config.toml
model = "multi-label image tagger"
crop_scale_min = 1
color_jitter = 0.1
hidden_act = "relu"
depths = [3, 6, 3]
stem = "single"
max_steps = 40000
Rows from block 5, named by matrix and row number. Each number is 500 + 40 x the weight over the matrix's rms, rounded and kept within 0 to 999. All counts start at 0. Numbers have three digits each.
# conv: 3x3 conv (model.blocks.5.conv.weight, 112x112x3x3), inputs 8-15, a 3x3 kernel for each
conv.0:499510548422462480524497497498588549482463441436448472502446381523530509510510481482509530510519531424419438533473403508530551464500504479528531481459487547538521456464524472448569461460467538540498491524523573564513
conv.1:489475515512517493538533572415415416470478486543551540468486485512546552530487456520548568541538498509513509533535535516488450507457471497462443499450443480489507504514525475467529509502497490478496537502447519523483
conv.2:561552490521499473500429459467426428493477450521515564488497507489436489429462527471446418491494517516494478497511507551546548491548558516516517501527546475507488552533508470470487522495470513546554495531545523521533
conv.3:491486512524531514522554540449480480517451445470533510465465460524494453428432445474442480534464460442441478452437449492492511462454486548541517479484501437418463467518526513494533506503522467452405428493568476507534
conv.4:471469411556504455516524519512532541457496524438455506545511499515450418468465468510523519530542568466463480448467489458462475481522544429464501496490512496460467499446417463441433517471475440521533527545517409472481
conv.5:598581505511522547549514488432430466514496489487531534552506497502511478489439462430425395459464509483495479599552510562504496509474456502501496501509525527569581541540495584584568534529514452506535480495490494513489
conv.6:484535569471434461450532522507522476499479443478448442459502480478534503451492478468516543439490486515533494547541508474503487495486473534510489451469520536494489524562571453479493469473528399384441503511501552512499
conv.7:532531498523525515436477521535505503458500536481495478530541513502520502440497463498482494507539550481531551545563547489511521506476490516469445502505518545525518516544539484464468523521547419453455509504511530510489
conv.8:498487452484499452476446466485483507519522490495479530544577580466476515439435453462469449468451497500474473477473475478414435434439406474470429500512528472486505427452419500564530536548497475449432509513530540537524
conv.9:502479503541553529552520494498485465552534510327402446488532590542543525468431475513509503489505469499494473548545520528549509486521494501547520490519479530514480503494405476520569451474484459506500502498477552534529
conv.10:505482496493472387539541518509510503515465482517484509560550497498502403379448473528538492441462486405448509500530537417464436401438463541550529468439463411443498506510486444449443497480444487463483486523579520493468
conv.11:470477482517501557556573557445516531379446485524545510563568518535512481468467476520544544507525520553508529469517490508526530562558535524531524524507481531509505447447430447477488460506523479518535546539520464455464
conv.12:525528542538533496429446459416488487530479492542546450453527531507544569496531538582529447464456521555539553480525511528582556479497531476492506486497468523517537506506542461485467524513477436416428554551534498516526
conv.13:553478464546536575554505486415472471482464479514495485561521524512490542486505507510544582605558506495493515469493520497504517456463520471489495544528489500505480560508513504477456494457475507537547491483478433412370
conv.14:520483483545523446550540496530550544426511498602562500495457445442475507446462474513499501454432442421415429491528545440438439437486509501506495493502498503529556521538561435482520484465442470503519471484512442440449
conv.15:489539436567546453570555492496429421541539495471490559509509506484510501460475468470487490457499475465373428429475509471479481537532521532521474451516504450449425543488432578576523497484454409446423471487490487541494
conv.16:514557553559564556442476470474436446460501486466494471461475508507537552498509568453480472470480513433442399488543552498489474500507532521543521526530518529554560456423438509545548455493491533530511544515468456481472
conv.17:508526489528525517542531487512559558535549555540536558521524512553516490486470467485514522496483436402403395479475474522522543415445465498497499418409426448448450417449489504508509444473477519504481488500501504538558
conv.18:490495481484495572510497555475520500478455495603581561422470465478514480483539479462528555444453458425437463485495441470509506449493521504505509496508507522515514463478514480437409482477475527497460562567571526499474
conv.19:543520470486525491488505473516566578528530527574565512460429399435414480460483502524506486516478503447459481476533492517497512507515518484458450425412422440473467516542540523523495471541543475448445497533548474481487
conv.20:476512424485525501512445381477546549526513460468483431516472451476477493509565551510480468502508468382418456496512494540526469528466416549458392511497455438484492525484484581493420588468404496494505437521543461486488
conv.21:440462486537515513540498509413457498522484530460521542498479481428442510504489498452506542491504469483548487456472497447495548527501460492496528450456472433421407501493487461474536489492488490503497488483459458426455
conv.22:373447449514456456435477449541563530494443485442497522484510522509483462583573502549526509482465485456426410548534531490555562379398477458488491542527501531529527504485482494507510401376398437447444471478465460393331
conv.23:578553554481496506429467507440506526451436408483520516506450450543512500534534542488482495476502549500520546475473492505506534472498487486486476429433436508508521506486470485508525491473504473477509511558578439412358
conv.24:518552460466471457441511578520571543461476498532543528537538541464474445439442442492490475474452412467488503494484474532562551418511544485502476517492463532528537527538506492502487467480532428440474490529534495448461
conv.25:568482454562547572468505526438484487509489501511507529510489481555568561449489450494494500464505473548552560459478518514528489463480503472479488511526518497483492506521531527530500450448508473464517562538485512525502
conv.26:541544547515472480502532564506533479453466447466465448458453473522486477525521453425469467421472489436474507494487480424461422520554543520488466479462488416468484441428502445439432450419427527507490476484539589528502
conv.27:546520525466485492391439449499519523462477502522525556464481507508493467561545501542513481515480482396402374519507508505485488476477508443454438451455441407440485446482519510512501513538553463485508530548526555548537
conv.28:565521484547512559497501494452470453493405353464452476459444466518512509449474455438436430436467493587524483492484504491544517480416404462467480425431377496480499503477469501515521473447452493495484532552536504521516
conv.29:505474502492542449461439434446467484537543538541510481452552582448506553533502476497472498505462475517520576404422470457522570478472475473465484469494502512535556516490482489483464537511490508492519559525497475430503
conv.30:511494484482469396459438456535550555556542578423419460549506506537507465400412425484490470410429483526517527476460435501502518475469493460437399489466413544541545453471458517516535525510492483477474530540518568528461
conv.31:462417449515510450512485461496453442532527503492484521521534514514494529526510497439459506498521499442472501534537553486487474562557529513496448511524495505511483451415500529530522505494488452464508559512498497496495
conv.32:444439514499500494516469502528530549488541524452529536519502490417436462525462414485505498484518509534560534488509456488521526498517536497519493455483510556511480524534494490497530534562543537531506536515476538530495
conv.33:421442411454505493484502462523515499526526508525494462512489496505518523507523561513522517483487479520509495510497499495479468525535532527540537471468458427445471514514473492502475498502506551566553539530519464455452
conv.34:498533485525556524496496517394517544476495486431447461540517502514515513485520485486486452499459391400485466521544449505512480421466417492507470525526506450456449496495502553511488534489501548508454493509523555529521
conv.35:530543500423435460531522556542563567516525522549515490422450482476508533427474512534521513489518525503530515513539563454473511471408437489536550519511490447457415439439504521473444473480524530488460479466476536556521
conv.36:525522516510512485486449492479481488510505481530452464539500476498496497492480467523489515489473481547552524486447474537531547502468488447446452444465493522540545540505535493461443472440459509507520506501511571568518
conv.37:484479479547477450493535533489472454431491467520503455442451448442495538513515514514462476492496521536526480464434420485529521544568558558524517511484465459445450495507533464461428469484478524549521531517503569599615
conv.38:482586601544527531547557462492515515469490469397395347518529520541539507466477466528537504452469439551569504544546501497472433427415412511506532448503527490511528508528583502528576452510526511502522446449459517507501
conv.39:449488545453506505543578598466471443500501428505494485541531512396416451511519509376427449503511532527533532488454457426403427494487513517500501544536500491479464419413481503495591424422417558515541502527504492478455
conv.40:452475466511526506490472445533482505550554520482493489458509509446458460499491449479452463442476518513474440460435433476477472436380422515512499503535512481500535459513454485488476493522512511502528482492483488520548
conv.41:489460448499506557583544493442475486429453488514541529509520477473477513452543525468491471499517429463488510461460465442469459502502480569548549508496529502507567531496468513538586497490497489506496482491485443414482
conv.42:490512517533499474487475470477507518448441400512528511483508504514505488553575604510487495467491488531518516559572563521536534544525488541550547511511501563539490492461399477485507530511532464463486536554518618571520
conv.43:500498508446492522473520486500507500509522527499453448413419426523493500447446475583566521483517542496498491489442411535564577501488509464473463447475468503508506472460461527521504456477489465481485473479446533537492
conv.44:402433485441450515480545554470504500432494526478422431514539531497509495529485475476486470477460439537538508483494486484496482411421454485500506470482482492496490487517521496470456461494467455478486473480463467486512
conv.45:476477503529510482558533487518541537528479460501486500541522516557540534461422416461458439479494463453479530537528515503463464431485531386408373455436411475466483479515507547506461419435458459469463484510520575569567
conv.46:546537491491494518599550511472494425500555545489567620491481513567511503479496512497509503463497499485489539458468488430486501452483522531533507439456473538532490510560573535455428506482497481483495491447410396439411
conv.47:517507515592539405525513490455473450418471494543538511501503472518533535541505485553531485454457448557540541537509480493497451524492511526535502521548542507536578483464450551548486579554434492498510485505470509512479
conv.48:463442455491523443501510517478515480485537514432483510572551549471494554474426464486468485465444516444463478493485482472419470493486470525491451469488549488512512550510473487450503529491442453475489494498486526527495
conv.49:438504560490464439456414449524532527477485488534488438482488487437460477517506447476486467413425480479505526477477492530530505518493492465498504478451469497503528497490495447420413548495520488510525496494468525497513
conv.50:528513502571572545488494476503516518567563534347362393512521537547535504439432426472515519500506522520534535506537550456510488487512510469482480479482505495493458495496496481514514483501486489500469511524533495476510
conv.51:504547546520531489542532483489498478536551544494541519421396420482524523474505479510529520505560547506524462539545492538526532497484515513525505572595552491517442584551545473470489485473437438455460466468465477457433
conv.52:509473481554499526572484436554554570493490526447484572555516484511497494530521506530500506521540551349370475480529571473439456447441434496496486517516485461483467485488447488492444483469426470511528500476477512482471
conv.53:497545501495522495453516512525546507498545502511469467455469439439486508464520569568553571488461493516470423471457445496487502473490502503473447483501504576571592512518532515538524479500476488521551367413439473470431
conv.54:519475491468435418573520478494489442462485490562520502507563554527472429497517499510513542459527542495487484488514576496512495535566502491467491499487498522539537502507534492530498461469486584520499490480491492494479
conv.55:499442479546531525585582567460489503443472463520501492497517518505528527498523520523523548521533497504534561478491476528536548504499493534558567549537515496459441497471467499471473539510524508529526448515517538512484
conv.56:483494469429489499513525510531529504413442453520537539401475485572541502507513513566560499500397443601535491508457410451428460502470461481501481466457482407433481436485475491513520510515563491470483514509500441485491
conv.57:499510497489525511529541469370414464444468533519508493557533520494508543504533539488493489496479488519508504588582558449447459453420442501475439481458449526509510469434419465493547491520511492519537487457420382406438
conv.58:474503468418364515479489472499524506492495484453452433530501480375386440449470436441470509483520515486483481532540522476475471332354444446406461515498488505525501493490514445413410482392468496499496507527520526524521
conv.59:484471411472473507521565549511533521513495490556478526543533530458495521458459462524523524506518482458494501517490461520503514501430480443421432406440418513514481457461510473493436478481514510484429490496472493506535
conv.60:530511507579524498527530477444467441469490492479524506545513473576566484457474517488518542519516526499513542529510495484503509513530538529533506524531534499521514478501563485457445493492502470449459515520502549553568
conv.61:504494494471495497477525516517483448462442447467526476492477459512545470549562506557563530464519615530520462537538499519557547488523472534531524511516506533534534472463416520508553516495472543544538472488484455410417
conv.62:551539484469472475516535529482508510508491463579580553451445396568512492476488456593557500500482482456453452509516502518513525508517529522509515501483477518501496520538537536555551497502501400460479444443477484458465
conv.63:405422454451464520526540580564518475524517489438438441541502483480510497458468438495494490530553529541558524462473461483520507444485532527528526544559558526473459471502505483484501430457458503465477537485451513481517
conv.64:510533504491488532488518494452474466510471518539567532491491494518502527511498502545525491457488507441447478503538551538531527438388449518500491506464450466434377545572592497520486474521554467475474494529492518519522
conv.65:532517440414498529461511496400433477524534552502535496444471474451468500477434436493500450443453469507503525420445408438473442457462443534538529523517532530508516436476491567555539457502510537534521520563551514539533
conv.66:462525526518533431580571492444484502460513536460493525465460485445513528561512508443442492494491505457512541471485535479435452534562552516526536430467490478501512521452418539470405474489501478530501444515537484479456
conv.67:510514529444457415557544496547502473528494446536536529479476453480488494514525565478487472479441421441457461516469400497493473517471471488538547546534561455461458478476523513536575462471467495512568557510474511518509
conv.68:534514466524549468491475462504497483571539525444454454507537506506537534495541516536560553434439448487487474526507475453426383505475499532531519455452459534482460508552515533576480558588517544491500472517539449467465
conv.69:488507575540535515475450493508517497441466427522477477435486470443438453574580552455478471452482492486445422465469490510533522460449488475471485469465506449459464454464538489499487544528502573529506522528525513511468
conv.70:491516465538527542534505462539524500554523475516502489541516461505500462503571545543584574524567542450445436507508520502425443444434517496520526450493524483478470481454506513493479586542483461499549520543549531507457
conv.71:488578529444473501533548536483503527587556557498491488520477498504474472558594590509470453476493508490459497501518538519515509448482468424428448503483423472482474453447470395421441459490494456492518512474423446457480
conv.72:536562571512546598428401427500483448532560544574553555500467470529507508516515544456470486482485471479483465486441436528488499445465489434464491439465471460386378444510515574546521543532534536512474543505451536544516
conv.73:544561392506487417491555509493499495455455476484498539431456531503495520455431428489482459449433444529517486382448513512530551553538497518511510466462463425420418497530497502555486486479447527534510497505520482512506
conv.74:476503493514536494542549542519540537499506481519499536528517554519537502541530495429440437551543538476517541436450450506511515481498522476476492529545544550551533545549565445477518399460445470496517399418446469445430
conv.75:509446437514512507507502501435463481520500529425473501514569547491512502461465484453458509514548579539537516492455458519520531535489446443484548512525508505465416529506513549541544517543528481462468454509500484497502
conv.76:495545553496475481522506428408445491514500503523488488454476455541526507569540519413407435467430373481485455497502506553543538502504511546533557503486467525507486494519525513472439462471454491473460508508488519494479
conv.77:522468408440461433592534487435456451463484478552554528516481423528544589506514536504494507500504460447489492515523544505511505506521548476463486486501481515516558436448455378388478471400388566569559478480519453478438
conv.78:475455497538495473489481511455490498594582553524531523497478445504515518466496503552534500484455441499526513491477463452428477477481449496506504524519510427427408518526518548512530493478472480479456483474483496547521
conv.79:453443490513498512532546526474467446500496453436450456466467510556530495419453460429446462485521543484505502531507503483513506512503495509536564493502493478473476489509537500485514492511512432422433515501495582536513
conv.80:476478518507515471467528547480492458501498464514531533466488469425462470562536521520539556482484485551576566458460513524483471544570543511523504464457466531459427462489538400424443520480465463535494453462459551543560
conv.81:532497439513414430491480519481435453488497524499551514501484524458459481480524507496545602551549502536505497507496501570537497506500488549538513453453477500490483554521489471453438476455398530525515508476499448461483
conv.82:510537533511475478493470506502535518567573545488456444511522520499509525407421467457445477568591562495496507506512488512515505523462417510491466522523523511512477468501517499486544529511527507488481438468437506504515
conv.83:595570476507525459442448407494487468418443429470490484469534531479533504525545569528521527528509456498504466444450504519541490510553458524555541470484483519505502470509515495548546508559548480459478523547563521547538
conv.84:478494499511503461541535530478505506446439433530491456512527523537528530494524528550510459533541507505518482438461464514533579559514464504496511476480505447460479590562543499533543592567544575553540471485478520504512
conv.85:470464479491526565519521470507505512512560609465458524468488502570526481510509470477508513567536532428420476488489524520530504455445443493508508488476456439456456601565516540539562467510526442452457548552498510531533
conv.86:454489427523516447501542513509487480509513486450498471431477422494417376525510512493472452532527473524530525456441477558489492577553503554529504496530554459474479452437450492523542484468480503493474506483493483503501
conv.87:488507479476444461558582558504519501497520540497544542468473492495519524495538549514548532534516505535500444481524499451497498465469494486461455541501454451418400531531527439479471481504463465481475509541520562576589
conv.88:504485473450467485502488494474480509506521492499532497480490449447455488478473498498470469515517546591585570522474458452454451497518531420443480456425426471455462575559525481457473488498487531531528506500514526533523
conv.89:508472492433521597512518461477499521452495537505464414452527555594520448540447416511484478485506499538484442403454547598514453520498524553508466485516538500484462464516521509538475491506498576483421467487531458467512
conv.90:589527464511545554520536495511491482507430424549467423482527560542502485468481482534439424539496498574528475458465488519505529548495452550532515516495467525518547488525524473512485467474518431367447517475452457462553
conv.91:496472462496524497538513438484458480493543592552538486489476469567552543567536520515531520483496493535514517487493500421394467444471501551508497526519492521540518489476481538491457466436429465502512453479475416421402
conv.92:454516593406525545534522574448453521505423394539505542427490472545573493500538502463498529420468469473498535482516487490478466461457441457448434430403366519498520447477431527534512517514519452434499462458472517489490
conv.93:537474514466432438531538529497502525455483502489479487508500479497500450476497495411466485533545535443484507482501462482514519495486502536520536567583598509477489441460474421419471536500528505488469492472494539524517
conv.94:502551555499511512498530532507545526550565568441456474511487462540575568467452445526506531509518521464467467525505474460478493372422463431477485519498486543485452503519518502537544438427456513552536448454458563540540
conv.95:552519514560494467473441464432457451539514490542523510531526502535497481475492496515569543444465530459428471559537523453466500483451477483514500507489501451441454530521452518533437564559491447440463458456460515542527
conv.96:512507506521500443476502464529538506475511477437479487495473476497509499474487532532504536535538537531477461453432472471468454541554538504507485483501525452477478522486499477449455462490496517500471488473470559589521
conv.97:480513547443467459464521489500533533474478431523456459545529521475525434485528495502483451488478491500480441491470480484468456469479429488469482495474485514457452482484497459503483457481558446456491403419471489488517
conv.98:480502493477518487531508508462505519477516539413428409475503479502479484498525510479484495526485498500501504490468470536520495436465437489478460454476480522555550485483485482560582447436531467488502488477460483530568
conv.99:535525488440508455582548538353429444441443446558545537495421373526470425480493463522539543488496477527505496462443432479503452509513509517519485516538525523515502524508502485469511524510545526518487469503546461502501
conv.100:539547427551490443498405385443458544510488514480482455440457568470415495552533600525554506499492489484492492461501524444496510517523496582494443527511504501473467509434432597469461537511477447470521490491489436474505
conv.101:443510500447498506463496498493439434473474530513502488437474492498493527480471506552536527453495523513450412535514512556524523518479452481536514506538521498525519483517534447469580450510524464519557524510511475506542
conv.102:467503498505552496490494468551507480448492512476460478488523549510534482529504488548493437446457462515490519492479487534530535539530468513489502485498504429464496596542504497542580467488496404434489463457463436504510
conv.103:488530538465515500523485499491482494491449509559523480504518524443454432485446474445492510544574522570555476471415385511498439538547554475499541495497498464467442497486459434516572517529507479481483460518548422461510
conv.104:539560495549569502504515554513506462504525543475500494514455497483541537484476470478480469525520523522520501432407423518499492473507534436379421411341377403407436445503496479461411454479453487506523513507518529521509
conv.105:493504433491513528464470458464456485511525525455522571554497510512496481492472491504501445439434485421467485471446468460473518506443466505455407463435430433396398533513497512538527492530561478487501526521541473413414
conv.106:447483445517499480489463438499491499538492469556557536434483462476522528535536597542527522509510496441422399551540525503521489483468449545558538515503483501519488453490473450515509545544521525509491520533551534501486
conv.107:457460500499472492438419427530503466480462459473422409549526492551507468477515507438397421539533483503519485471481453533523520470512510437428488514495494540550511544549540511542542396408442508499518472490494427394419
conv.108:496470443449439479482464415477524518469485512499537511556521514471529523426490443531533512487505493466486541506494489385442459498520548534548535548536515455446503481490523548486421512479416573560523492491494456472504
conv.109:503549564470465436500504477468510505458506548484470424521510478446445420471546522398461501516493510579574541494504507503461478524480509594577570504514505467440412447456474511507516468485450516507499556541526474477519
conv.110:451478552551585553492497473473485512467552519475500510550540502492492500533503469504504473511470427497532512479480489527458472494495524479492486451431439430419409538503540516477499497496515484492473477422413537497439
conv.111:471442430469510603519508480478524578515520520537513505511535548480451437487495524544506487523491455497493483460453443493497517555548545517529509496492466414409461486492502514552538500542565523527517464420404491493470